{
  "dataset": "babble in 24 made-up languages, each with its own sounds, syllables and stress or tones, from a formant synthesiser",
  "input": "log_mel",
  "arch": "crnn",
  "kernel_size": 5,
  "rnn_width": 192,
  "eps": 1e-08
}
Rows from block 2 of a small CTC audio transcriber, named by matrix and row number. Each number is 500 + 50 x the weight over its row's rms, rounded and kept within 0 to 999. All counts start at 0. Numbers have three digits each.
After each channel's rows are labels from the 100 clips, of 14976, where the channel reaches its highest value: "responds to" is what is common among them. Only what is clearly more common there than usual is listed. The data: babble in 24 made-up languages, each with its own sounds, syllables and stress or tones, from a formant synthesiser.
# conv: width-5 conv (model.blocks.2.conv.weight, 192x192x5, each kernel summed), inputs 0-191

conv.116:457546449526492503573536530518557542458584508535568470535441549543492501531657428514348498470500531362560452509390516529376544506670494450465460444508455423533485572510462502513426403483543436482494509578484481556554509535427473504509549527571511463475419530529532465582511479520477435457520454457549451494509531584500503518499481456557458541452511435508479534471462471514479464463485441443476508438460464560506522563433494402540451594443519473456525402479593494506501454532512510498557513536457436605510512509618432512436517448569506458567455486491481554541481498528479513425
responds to: reverberation; /t/

conv.171:470541427556567535489606471555500426515474543595505469554524525515486536519566501494477441545438447550447531559523580554613529508481579411439542540528512483449475508451523521672372414449563528457475500593481487501553499513482462510498511665494496502464551499552472512511465416409421485567509600562591532530469534477512453550498511424484520496581538457622507537511502501560533483531536455591564549449549531479489540482506441413476451493505513495440465512478503476435472430502504462448553487497501427430524460468524510474437561460535524520437513545507554594574546444542439410481
responds to: /z/; /a/

conv.73:492568597570451534504488497546564523466519547400549553412426439496504475470475508510489518508522514463585528447594540495490468462517496472492497535471471570530520530463543512579569499489476534546563550483585491478525409471522637518456532443467441604524508538537545483481549477507676501494356501473456528429502506440415531537499526532546632484540520534484520379482550497448468509579440492489522433499479419456456480445404547623537479508498528479568437504564496538387518478506497514491516535517537481430530555613494467528504474498587465472561597547539541446487430583467550531495
responds to: clipping

conv.18:558486405409389486490563518465483500460442482485433509498507474448525505448443519497357512577617541589436585566486431354429502478542509596553503506457502481429506460556471567473508419448454540492433508461427419491412460572519483562571499548461561496543483470472549492560440546462550462506464409472456432430454444535472504508597504484513497506443517534490452536550449530552570535502468517488496427503524568474483535524468533454553512452436516541532501501474497471572435532518462512553410570535459507535509492428479513520518485492460555487502541571533504445452408687432446486558
responds to: /y/; white noise

conv.93:420499443499480466478519437451463448468505470419482470438498485518495510608548480481484534536449456492489489565463520476540516519526588483491481500652577502503588523426509466521539432481407471438592491541472415566500581426505608467507338469499491458497500526504482504417567467425468532522415572547597491561524575489483556592539526530512427562509478618482479565476513470441429539458515614465481535568511451531547512457559514469513473507534530594540518627524544505456521422474464447417467557470462421521540425530505493525579508444528457554522534427480569593450462470493517487477
responds to: /ɑ/; voice: child-like voice; white noise

conv.78:459440414467549427437504525467463504538496516557537468457481526487585568600459539513435524587535474610503479535482552533378448501541491625507481622527476486525554461518554332458455525467491522532485632467596483467534476475556487512419483513459496497519520440483525492405535563504486459491450445452508506542480487454478465410517468472453533514517462471521514480495580393496521544490546376496473443466427512535532461503455450472516487511517435479536580464473420530448441487474462435551544531499442553437418506557441517601467468480477528469391639388464541527540516549489549518492
responds to: reverberation; pink noise

conv.155:552527456479516496561528519479491434461560450562529619541568504467566513560498531527487525580516490584471546547440456517544398547537558551595452451471456430462529503492502535448468519506567535432458587458470465444531456502533503515489381460493540436484509475519478511515580463516500440496474383521458474519478454542432535501523470428509453420469420512392481558519444516612452533531464452554503528483544516518497459559529481369439499396474460526441495556352538519450398512480444458529453465463497480500537512403465470495538486525533645495514592412593528454417578556459519473520
responds to: muffled (low-pass)

conv.21:545565446568514502521594502563512508517520494552583448451486396531532466462465470462572504576526421508452461457531623487466494535501478613493534484555525476480420459509473423577513539499425488482492515512474524565529614519447526507522593450619500532512488462474519569555426422542564564510472494497483524463494474445467503480516402496405528608560518531540453532537552599466440480513465615525547609428540476440507481494581516553464489451505482536477519482440439517437455535510458442556427458439547540470515510461536471433410541384421452493433469426458442557520397441462566487476
responds to: /ɑ/; white noise; pink noise

conv.16:415527576514466477438479434462517594504501590511469456442472468527489530485502511499506523525513509463406469571532480482467545532468435541494492454492431566543535522495482523505581407507531521520413546508443361434492430596454466506519625478566425545474437631552481440478482490558499497476586534564516601546533576492475467538514483560474486553469476559541442519458506577499516508526520548460467414563514552558510496544500491545518596665540589518475466557393482466422486436491524599543592444512523486519553453520459413530463554493385513532485561432583463476469534508508541455515
responds to: prosody: no stress; white noise; /a/; pink noise

conv.84:528516551429481517504468457491536449475505485449496452517499433510439385463455437499458515494543447533501611502462504527491504538463478526547447494477609553472513426572427467525537536521588440424532514449429512622495531412468462458411565480413382445477429444516426494408413391473523454477603499487498469552471518452548545532533534419445386537446549564520534543457495626408523526578517569490481605470511507482588461496578466571477476479513542519464452448564491523442439507572517520488453443484429461470597506522469545597504520452455444438500443489486549543515448481529494470489
responds to: /ts/; rumble; /ɪ/

conv.143:493597566506544559529474634516497531455575520559422448433500473492532501490526452505580496433538462506582470509535468528457521519503528514607529455470516493457593458505417404455424536526500459539547508447495468433491485432507497578558503520414525515468440560531458515520537480499496478504504449552467518543470453485458407411440518574568449517594408502593523502562492465480477614522592543536498482568539507500428498536510477547417583516438481448534510620444516480515431456494512484518400462565484448471475385512510562531563454586556536465397570511446550585562541513387560505542
responds to: quiet level; /ʒ/; /ʊ/

conv.2:554525557481490515506560535550530529463552480515490481582500459503506394499547581527591432610574427572435508541476405554456449487539526582501530485520411477472532469500483524489449478466529523562511625521487447421431493511477495479470494522498495500525487496589428515604540411506443478525436538434455462431431441445442565562532531453493538496558518503509497456496562546615441532505467504409562463473573508507472432447517434409568523511568486426464413474422442429412469397539530487417469489455475484438477456454435521540519481515485477431506470558479502578453632559420496584446
responds to: clipping; mains hum

conv.111:455412467484523558518457490539433490508530529462490456582435447531557489456511473525502448443579456569518460461456420520385489490493533434601485526451426531428475534467494507435456525584483472524464454503483503566487469423449555544497469499328454445477467455544546535535463449381474461469516521461487478467499518540481484479470490556407468481585437498463475476468505424380544414574515460704477542558471442486515554566527525535462517471511472430458524628397524495518575535587434531416469478451544470536523466452555534545529497512517490489567490572457514476525535512580578505502
responds to: /ǃ/

conv.150:463460471465456433497474431547526580515497467580463612406561476455456545457491516440405516614511507532498451466545481491495439480506458561503524527485528463479527538460462476499440463578465550483445484606538424469525420504433515556577462480543479564451479431516585485497450529513425566469450467459553454488523514522439468415521476472432474528537445555466447542501520485464472447563443415532561595502522482439533424498597487521545557546536487464551535524618506616423577551410515490458580533491492429502501536576468483540626449544454561582482540490637448454487412459491452472530
responds to: /ɑ/; white noise

conv.14:547471469482515514554453500450500499461439541426413470486534538508502459523536527545373483565435541572379397447438525500482502471514428551506534522499444485476497472535480453467534492512654579495566586437582480533510472538489498487426484499492554489429463517574497501549450542545561470539410478460517496533366439480508434439467421480516592367426432488479480525458419524523490562557461536459500459467458484504478465441507520479536484483546562418494492553497470510587514407547500573374577495453500425506427450463500425480609552556559480510498486564571463434463511467565568436497
responds to: voice: child-like voice

conv.41:437551455494548518573453492471625474427464496528565540454476552425518530491559536483506542532501466450586506452438490467411602561506665498505389526569516494582598543509531481561441477502525484483514543448510490473535498517538471485565356542501490407511493488540455469468431482447569513485500473562552581561433522484402552483550524461555603515482426451611548578564497417530496475511516554444448492494518498508471446494482499506406556535466450470460509572525467513502453515562518519467469508547538430512485487591454469486474501490438533462488556451480545548557696480457429486495
responds to: /ʃ/; /ʊ/

conv.176:533499465506514561490498573541570554489478503629578466539547529513544535488517511595473478521511395501497489452489496527453586446500504452507444526483418502527539472507543583522502507545471490490438589494445468530493536506520648493488447649466515442437619508512476550541455555463439440542511547514538445457524466523498505527470554486537649333466436470508466467476561493518469562552567473540490438467593460572458433500523552519461450601501516405498469529504596569501482442515536535439500477546526479542539377541448530580455490576521539561448493496430536565517556474446505582459
responds to: quiet level; reverberation; pink noise; white noise

conv.55:496460507489543472457388523456405395469457554471491482416437534582549638557486500569324475470508570416458526519558409527523518492568442516506563581503527474457611505438523500545459430510562598489470424569520408491493428468496495534520467458459566469460552559461533536452426559430484457534460567519534512492444536470453484500530585501505479526473546503481487428495472454457493497427461480593484409488465464385447454479468465460444559510516510505493505548484569606445507521469555470572494415528437523482457522484537519577474519460528531606476498554548594486503487481568513443446
responds to: /ts/

conv.121:473520564507462522460541535504442463447426475472497603492447558417490357494467455429533439505566490442456455555577423454647543431480530531565552460426470513480488502485598489539492483510579481484386494585486497452418403559493546521545441449445490483454463490432548526467521523490408533495557542496524533537552522599457573541482456505581537625489511466530538497553512500588512488470451523580511548499476574566508586556467488534528483500538444549537569537453446475581476565604494492552485592500543573526561446531486543582525552462419493437438541485546524484451447456488515530429
responds to: /o/

conv.147:545542415572578508545453508519485488513439476543514530574485565499432436482526548503411536639431483569439543553623526512521439525469496629521454502522576526570554481613493474395521475529519554472589471541505495552572507435550434477459496521494523448531460518440496525504511497402510500535414415459507436452383512553482528507521441347486500545557476479435429518513453470568425451546459472446482497426440593448525585502430491434538463494474543525506538484472468434520510506465488476559513509525503520483467543463497545475531536446448577460509348428559518476465584464497442467478
responds to: /s/

conv.80:539608540475488504444686447523516459493574525588562437471470485519564399501514512364620484409468534422497611573551599563516562613424560501473539495492551490481493551485444490531539517500542528516492517556472498438418523482524529500450470452613454514539478508459506481511577461530476506550455495535445420460525504477513506501501457480500560472472493573653524518475454548543567561481493446493494469562497504492479479476522462447491508426432565444554469481476457489487446539568547515533471455515478482503504573468455468438481441499459394495503559470503524536628549573445623493490
responds to: muffled (low-pass)

conv.64:410512529524403540573512483515476541474502489499550618528610406547448523470490462508517422444484533465488558556432451410532531464517534472391442498438554477522479547669501551544498541577494599520591503565481473520553501587497467533534488548572499535441540616539513536545581542540504468485504571624506546515496578521539539401567468531584506553469638473528499553487565489511495446393530579465476493490475507559534481484441542489491531494492491515474467459498561512510477477503497528495525503474531468506531448461541398537466490381535452482538413395497598538511469426504463451463
responds to: rumble

conv.86:504589504464508602472511448422493534463523487502527526431489462482523515517454439490552486544497426581595480402533574576544509444556501462456525483490534563574504474465560476565565437427448505518449529452545459433345464551490494506549421483559477542536463503457552503526498463551520517484441524529491468489539442637431540570466492466573441479474565537490451546430501544536446466514455506487464462523491547558488550621517541497488486574585535530558472512478458574584481572467528446495485524517489639545509437489518508530633437558519466485577554460508573600645419514467477554492
responds to: reverberation; pink noise; muffled (low-pass)

conv.75:522460458549537535491516457447531578470569542440476433455601455524471487584598418451576547625531532514482464534507613518527533509566554587510403554562488540582477582487542523483536449447523508511498504482453555479445456519514498570407493521580534512520591537543529471429464513505474474502496458488521442469487500414535532465421462561426521421479437589496499429482501533534570503470474462419467505518469569492555521586563454507494522492633534549421448513499416549505543484592569534601469480565556565433556470500506547534517518482462499533491478494407536636495516401501480438414
responds to: /ɑ/

conv.126:426569523463479491517479479518494491471528518474453490556459528553464482457509454416538379509583574553465481438514534512544575490434500491470493524582448519459496540555523499489522563586477487487471531572480430494424650644453565637516614521416491500507482458415435518563546455490445474535589596576467546517550543460481489441432467430495470541515468450407499457563475510576543532562437534501559481504455401467566554589536564450531505466493520579538503434519480484533491535599506492475477454450536472518551526459590519568465456477474610448571540447522493515482435524558489510575
responds to: voice: child-like voice; /ɪ/; pink noise

conv.29:503593475442463506491514470578550482496454451385476474559427421517427502423497423570584525428449486476581472549568509530573567488454512449489482532377509486559544470457537526481502480379542502434524428515520475484462486417463465583589496490530552475507458451511515528488468524480496454479433554544534554531492562574634504553494495468525452585471603627556551559502615520461460531493469448466551421454474546503452506462450429444472379479492417483443432515470470516506443450487457497506456488534506448467477558539497499460423520462486465492542475582462592455460428550427528523391
responds to: /ts/; /ɪ/; /a/

conv.68:466509459436386515425468556498423578411459505452443526425485395526394603481455494615445460380549539495515438576570472463472500480497524500485496529483465465540540448526452446418476513530412508478448505478423491430477551484435476592572461469534451618541470519483429448513465532544451542486502504471532488551506508518458464452476469564515412523496480473558546473369489501403574554534486522483515458506544586447458537459496502532538459486520467473566463603587575482455488510466491465543425556416413520489490424444502497524422436589555471568474558490506516563472528522452393473528
responds to: mains hum

conv.104:553504466525571540557553506549555505514555489485587588626614449583590525468467567549508466497460458493501563504477595531496432534551500514487502444520470565539485492494493522499448405479535515473521482492454441557593487515603485501471586544593491508549535579505403627548558507580478591528440556458569522473510565454501490465478584405545512580517577538432435526462431569484578539488511551554501552552513564507506524535554449526525508543558514586431419540530485498423520473491524561513547525473498487529493410520501455422397429404444414527454439415469531511489485450472534515506
responds to: /ɑ/; /y/; white noise

conv.94:469421467465575483515479503457522401505479405627438496568515575531533493561542569510602521554510418590397467461535518564473557489536438504425439599572564465471468380488517487592511468461501397513487485503482576588477496427535438526464498573423551416442499425507508511511528479485460473521440514507571507502509516456550603517515505401582507502479467474525424451457443469517471543554515429465404589540522544566432479441549469484476459488415573478509494545547586570607483511492474519484471500501524479547582511503456454557512508440542508488539441472494560492449589420504418505529
responds to: rumble

conv.66:516401476479547510449463550506482556456483492436457430431475496489514468388546456476488552481560510472563493508462451448585537444597500408498496466458496501501557438508506570524471494477509510468548513497516551566498447476503423506538594465523505516469465531493440472379443491470554492555514607563470465579502514474598607529493565423586581533456543488568513542583482505527606487507522510534525485485522431574452567427461447498551466596513514537475458496571538504505550532425438475459462570467493451533523560701524515539593470537557559571515417453538533472503537528548444626455
responds to: /ts/; /a/

conv.26:469442595535449510466384415542511434437452471518460478441503494497477559496512524464450476556447542524481527504492498507518563499510488477440414494465500484600517574522490506526585505460506509541510416464527588488611483424509455470518518378471590477526474529540529528450512541548502551455456562528485555501436572491498565461465524567540611529486444532536547435453620520552422526455583474523485493479482475559486561398491430443503543533509503459542514523494526510412511463508525445484560529567559438475453615522453413430363475424527582556624440490503556509459490439431447609447
responds to: /ʃ/; /m/

conv.48:533434448515509581572565585566405526449479515527461458557541521500522427413485519556538423506476435552464595505503555548518524532487562456560508454519515530437533446510505487522446489544507494529515467468498580512547602502439487640478465541453469436595422614505481560517473504474477551533457500443459463497457511437582540487531623494428468450474486513395448551522450450559490517456504586463438514454559458447408505547582461481465497492584495537523418658497503521422512508470481493503549544626484443469504493504467467593560434479467493562454463470457517576552423432474535466569
responds to: /ɑ/; quiet level; voice: child-like voice; muffled (low-pass)

conv.9:512552449590419566477534394452441537536502635468460586496525462491478474574575530491547585562478541544441459461528551533482470526452506608550460498554534485430536497525471545482496559480462464491520531449557446517399558487463515482513477603442502553419522478461454467508534410498532474519500480422478473431409544576463488423466476543491463586502440563484454518513538486589456494551457466477482436401494554578567523528555483495484493464495426526564472468489448531489445517503485574628557462529418502437501446488476478462479543435475590394618580447505520514514394616448493544524
responds to: muffled (low-pass)

conv.133:407461494477459412495461523469474469450537440476505518477453484554423532395491534426432514562480554529505508554556557451523561574455558589545639538474475512453524536528504415490469523464488593567592550520515458444445447489476497515510560478515505475553485518469498468472498572501462486542551591545466537378630464528513461420434536518542516599486601424517518547601462485537491525535479510467556557544515546588454466565528527460587485518432478549512512493513437495430520452495494505456524578440490481416505530446538475543517452475518524480473543518377508587513404497363499427382
responds to: reverberation

conv.165:546538534473469551518496456480490449399576531518458535471521438462481456547438530529418500578549563542464561493501436509479428470385474482454435487521530538495486540499519564523458524458535518456463457519521473442626416490548451488493513452521597501596528430449513489446492520481478545529455476564503534587512439476499517526466555514511526592501538517545551420408492474500476396552506512604540410509473484491407571574422528457568520477508478562570519505517485557432644456526469435555509530565519502374512478564498554508555496567464657525521522591550465416560447577432530550533
responds to: /z/

conv.10:490531507398415550519517594467523479545491520432442512484531571560472513580509578448500488526489494510436513523453497447476539601605477461567504498466452450488486416473486630423516483448531453497497526493499545540469538562553554556483502425461519419530502522475492493503400464435524491519562515473460542449539532456523437484529544521530504405388465489521422500472454466509554506441459541523449435546519576505417510529539465422503438518443574435508478472559519557549500432549521562482474424410487429530440548550504530492524485503475464491511483741476471506502512693499462538511
responds to: /y/; /ç/; /ɔɪ/

conv.105:523554495511503504429537562510497502509521495536531476474566499525531447537525513529476545384514565484392493567482608442510524496477507490573553537621519437479532566362567523488501489493498554515444506417491513413522533456463457439515475470559620477379510405513439474479467484464508404485495493487575502535477454561508576437488474495516563515611437461494451528461572485514519458447476519491513411512486539501435408504479467532534503479432495537528487547366489558457444514532540421551608504545452492461497407543613528528543482570496528597451564556577517547433611481434581528543
responds to: clipping

conv.12:530433497481483546505538464574526471481472456407532600590551466556488422431529507419453477563451475522482492433531504433546558493587407607443440508488495475477555466378445475542504469582509498505522490558546506511524493579496518526526550587485483566532524472493530435538558480517454490486506493379520597478490487467529500448488454465545517485470501467506556544467465544578421501529569424469489453356484486453564477430421476409509498456445511596537440390497473502516475535470470492560500508456525388519590560484512490537442535494495605460427476440576595509333478438478481511496
responds to: /ts/; /aɪ/; rumble

conv.112:509476508434540580505516547443547459480526497446444489498493500523490531562647606487539466472551534506447472449401497486527438433402532533485498533508536494552414523476469549427530498455489540547427535483485585533518519430538541453452434515418450457527509426440577402530426463540538399513465521468542510486495485489550586554551531431528492551591361518552551451489513442449441440494481419603511504530450495546561513450509483412560501415522489557500504500533491479464522606508573477516521415461540605414533522575568611541541475606470480536526568510486484499427609487537517503482
responds to: /ǃ/

conv.128:533467559424557444573440558469465527569532496486555453555428462446534482468546484487433509418520437520583471551525443403560528473430567422472493501529481548504594459541531531498526433533514523570545608516600463504452473582444499540538496483450517585484484547568505512510472509482511483502543583465490473441590399444545429551499414519446526486441564429404337496496447437563513589476528475499556511489467504559495461446516492479548511470475418506489479489432511496452566485432497493409524472534561494501502569507479477636523596525541541535474551552519523390475493442500445389585
responds to: /d/

conv.89:464475472548442603477417458472515506474504584482400501504489436432492509510494509535336589601455532512515457417576555462443429553553422495527526511450511463491459542457492452513551506450451557561454430438464437485494370506530479519510465589529453522544522553554573476527526490451546420515502514493477508523421472482514506542406557460530466589437396568516498539500504561563496470517501371523546490522461567609535448565486490487495527504420460478560449510547448568507511508537429475404449501510585443538510540496362535470430488584506569537420580518547569516481473531489511548500
responds to: /ǃ/

conv.181:476529492576551526521515566518593489482528418510438521458609515497473479493496485486438450379621517488525529430591445519496550452544496470483463466500562483514588600671454465618592584510465468512417500578525516508602528504481456547551549524533538454494493506514510448411512543453445518514442494568446453563414478490534475472538497472476535463486538474599486469470551478451557456530510497483481392452532490549574524427477497458564428479456433490560557460488501461465487497614503385548488514480613567523573473482488548479545487504510444478531532568441518520601617481515475520473
responds to: /s/; clipping; /θ/; /aɪ/

conv.129:492458550464449581491525478436513491483593493502491475547501478461525451466465525604455440569465495545498500522500371393550484488436501554501467488543564493434601452406502475521479484512564499547499536478458483513536519642601411501453503412537515428555537531567515521456483544562387453465588562523483581444540578494456477496410476508535525493538664436588594535510503508433472578505395470532527383456494501585475496555387427449466515453489501530488534536485537520483469444449492533478640466514521521549438495453439525485541538510527484502441550519570478525479482502479536470452
responds to: /d/; /ɣ/; /ø/

conv.131:516489649392460504505504570530501496553452551487464502557460476496503448485477516522545495464491454502450504544516438373567525453464545588523562525624567506504618436481446395484491524457555505469507452466492537521400458558469428531441545568449453351480495523486505444445461506492452436549344560502553475469519518412526430455454509570575538476441573529532495468517494484547440516466449459444478488537444437531490456467550435473486483464486481500544501552542434464556520506520467453446567525544592533566398542450463574551482489531559496563549554564516490461505464563397426462475
responds to: /ǃ/

conv.20:495502481461379555429571559436473475445532521484414589459572394442595465393522568544439551554561584532472426536534510440491526529577521546542415506475471468456554494532511541474488437465517506481486514469545390468474398486510437395456423494554520524474456499442567465481559585541599473470547454536519481452542493515478490485468538534528535485499527445485473495491540576551495508548610462508526515524486494460526533555446555575569459450513547548596459478542504557443530517572541465616511563491491582439538512535397486479495465530493640519465605529554416483505580526433520536509
responds to: /z/; pink noise; rumble

conv.34:466567505498453486617538529472449444509529454524525642494502468475474514421447487472529499471518489517450541453431473466536529539582473424437462564547482485572473507488518582613496489500533521483524463470485526501566394456513455528517472514438495539474568449468415515515403391481541505483420461526547519552573539582497513515559585526512456487542629493475550498564570516448495534466473582550525587529532477437559481563540512448522522463533503507479503387580547572493527384483433540493544431483489439433490550594485527463487553454389498545588495485588444433509529515629600560510
responds to: /ts/; pink noise; rumble; /a/

conv.69:542493543515656516585592501420541495513480544559456558540525531561474487529482578599511519571546357522449519526483565472410474556456472502490553453540464520502484424483512586459365390500544567482411590498524500436561594508585556593535410457533546427504466501522437493446444451474455585496536452459439455442500546443438484411428432431512514439494458541508428484476431526559458446518527469539506478491558461509484510519453472550554508506493506522489500531499482519540513515469458540463475499473565473511440449538468635461434410523438450496430573559473534524482530425511455489462
responds to: prosody: no stress; /ɪ/; /ð/; /e/

conv.42:488392441467452446560456497430463433522482420511504430505533567472377536551590502492508500467538562492464438459396502520545458513462459530458457469421528421501490559513394517518523469527532448530511499492480482477459687488516491586584639491468525494616611521492528530494494489431542498400423488542491559457605526492495527595493456423414551503450548473487517440542412471458497536506528510502472517499498516416495567492495449407501424403577492486516530431550549454586496438455479505487445562528520515571466519523563516571503543489521483434475408475421503508496465436505511519454
responds to: mains hum; thin (high-pass)

conv.161:568453553493572543611514490508551414493414481589494557528509523487517489498516486439499467562458454551428561501487487492541572532486528524466419547501594479514588561619543531515423415495538502588544450530447532510570573462576458535549478372477523433461475524492520548526568511460382535498430421444472515505455445425455438539544479578400536498543493478510464489402401472544503515457492562454423426389502482502428562450546465421426514458565450517508523438485580411516522532536500486498506574423549532536536500487501492516492490370446521526548462474567431473533572519466544510501
responds to: reverberation; voice: child-like voice; mains hum; /s/

conv.174:562463551533497462568534496493455557458574448550543597488502508505465498437532511501469488456467582464495593472435539484547498444527458500406530404482416512510462538552428455566419395520538508476508404525441520567507472433405566519578513569459428502459485533463518492434534440491431497467455529417515522504601545457410433525500506444532488520499557431539454505602519565490505572461406506527496590538526523486491513428435476483464340529432453474455494515575618562415530539519608379479465459542508439491444475502460485534528530496488487493449469475422528544491512585537420492439
responds to: quiet level; rumble

conv.140:556479481479499532507541440581469451511409516502529535502489429465403491507506510543646478504511496438450500501505537410465600506528489503453543510463551548448532523605417549414497540489580450582479533478455542531498525494426406522562428420477446593470446510446479520490498518435480486506473515516478465511517491431499372437408427522572526465469452447513487346533368582472509568448496588491509504423478501517489621486524487437492506549488475511578519530626556524550560457519522468464529562533536464520452481503479546505505508556552600508420570530471514426555396557495500456470
responds to: prosody: no stress; /ɪ/

conv.45:552466577514496524524505537492580477522493477513469556572597463478458549534519506455496474450483542505467522482469468517503415509449557411507506510496495578595572554492529504489547562468512459438519514526549497527453450514557599482550491435523450531601487508529449421546586543569465494489492535538532540525477549494452556490494587475498493481477419493573476457536608508536500487561449486476458365558536550500535434463471476492495523484403507538528485482476485506448433665456501507489488453481541446508566547595443389472494487530547507623564629483624547461434499615485533673510
responds to: clipping; /ʃ/; /ʎ/

conv.152:498503494524456562543457479449475598462543486468423506443517427427572537454463486543433532583531520497406432493464560468385391533553461562518505533464484397605489484491567558428448527488528517515493459525505586426413489562575498482586476476491520553486587552467494449497490555458526486506515531482475450415472459527516489413538512448516535408486478518528428477500549482605551528492557430490493466505489492545453419460492499517501439498389503438489464501518416561520516527503409459536549527564522453481507476451478450438487449585515525614493435557641507504435519564578581584377
responds to: /ts/

conv.110:556499513447528510507562531559469443605515452491534525615545450457555495481567485450555427526466434448430508556444591466539524565494588469543447480572518450407489483535507358424536529480531541542552474477499496514525497550452591536498511529418451451481524466436487408528484504589473466442568547392504444396398500495472524387537505398464479523518597527552446488472575516490423456501513554513534482547444435499528528430493492410500421543496508498501512520475466492520423476539523497584575487398534568487519540598460440514476495492425488382559463484546513505485495520573571469590
responds to: clipping

conv.184:501490499364465474581500493477523478484578459498505476491463499417501467533534541487577464539471537525582582550513494591489534551484515414569572554538550411434491410472499480497543486526450487493536489518503513556565498398503447584429462518436495551411529560426511560437474496443513542489542507499514532434513551451532395571550540557550544492497555463553482530536432596482458547545447527482615526540472504490514529580556449447518399556435465450473533469573539479480502380519456510511463474447559520494399430557424461489527483451511485462501384335482470541516537574483438489391
responds to: reverberation; /ç/; /ɔɪ/; /y/

conv.183:498417571492475476536549462505403552464541579539479519454548446443492531483451494552414488404508518415473448500430448445471496534377546486417449480526505588492488477547470550628507527573477600499445581564420527499501471525569524475532523533400551552516522489530537512574514580480499517488544483597532439621517471405530491450564453549479493509547507399509514515528499537481488458560385486548501442434530517473550396490490559471553484510477481603503543510503495546475557405451501475451549495443468414543482463387428522543477530542604499567482433546516501500544463466497430381493
responds to: prosody: stress on first syllables; /d/; /ø/

conv.79:518555476498543507437502460494490481448508537485498491492535504526489505557527502510612589537494508522480549563512565515599556503598536617527520485575513415491463493526563573559589569444458565548523465497462546550491522483535594517426551553551508530472476512523460435398566504491484525464457476486483491496471522514404568497520421415476440510526441529528495384470499532428430524506451521413379555530470413556560547514553494446507452543495582519537401657513570575543520519522545478583533565490452582600521455526459471465554495437531429530437477419386513528464591544476470519477
responds to: quiet level

conv.46:523465454456581528509455488526543471521449530522533465490463508473459451511408474527568468493473452520503563527401477544445505504527464488506506563372476475484439447503498489467530468454635491508498453482531564516570540514514419560569548469459609494534458493522482503491500481392470501518412538496427474415412577456513386512404434505481478479479505486394415471546417494436516544490490556454441592475509465489507588439392466488537423437513528463452542464574509434615530407486491576495575519495482554570483446532483607487428523392540484496473482542448545463462466492488448400380
responds to: prosody: no stress; /ɪ/; pink noise; /e/

conv.145:464502592567416524571561562522440492495464485467472491528577410505473498401579451479498545462513582508488476571380443483533466504514469564441467556453519453492503490548580439607521456575559561499445491572544554478500524536474541436490486419565552541438455507497460482558515526591539464517533541473547529396539499538494462402498534458507573452491572467424507512482460500610370459567486516579511454501439428553426568475511479511569488463465542560548549515429498425481472535485533515500528490531463448511497507403547480503447506412563635491528424447560513465409548624512519508466
responds to: /s/; voice: child-like voice; /e/

conv.74:536452532505443543374519469492521647477609540639515461449549410453538470488595473509437515485485597481460542476515559478532445485511502503549485437467497530516522518492480539482543469512504572473435481467534479463613538613523511510528518374435471581512524546590461504508479528494605557491455547573509492466601477500437484546528491483534415493536460532523522548434481474496455500473491468469515385577455478521431537598452545467600468497474463484486481570556438456535534534485515464445550527483567429596522540497512527589592441517531514561520503536550563465441440440471447365467
responds to: /d/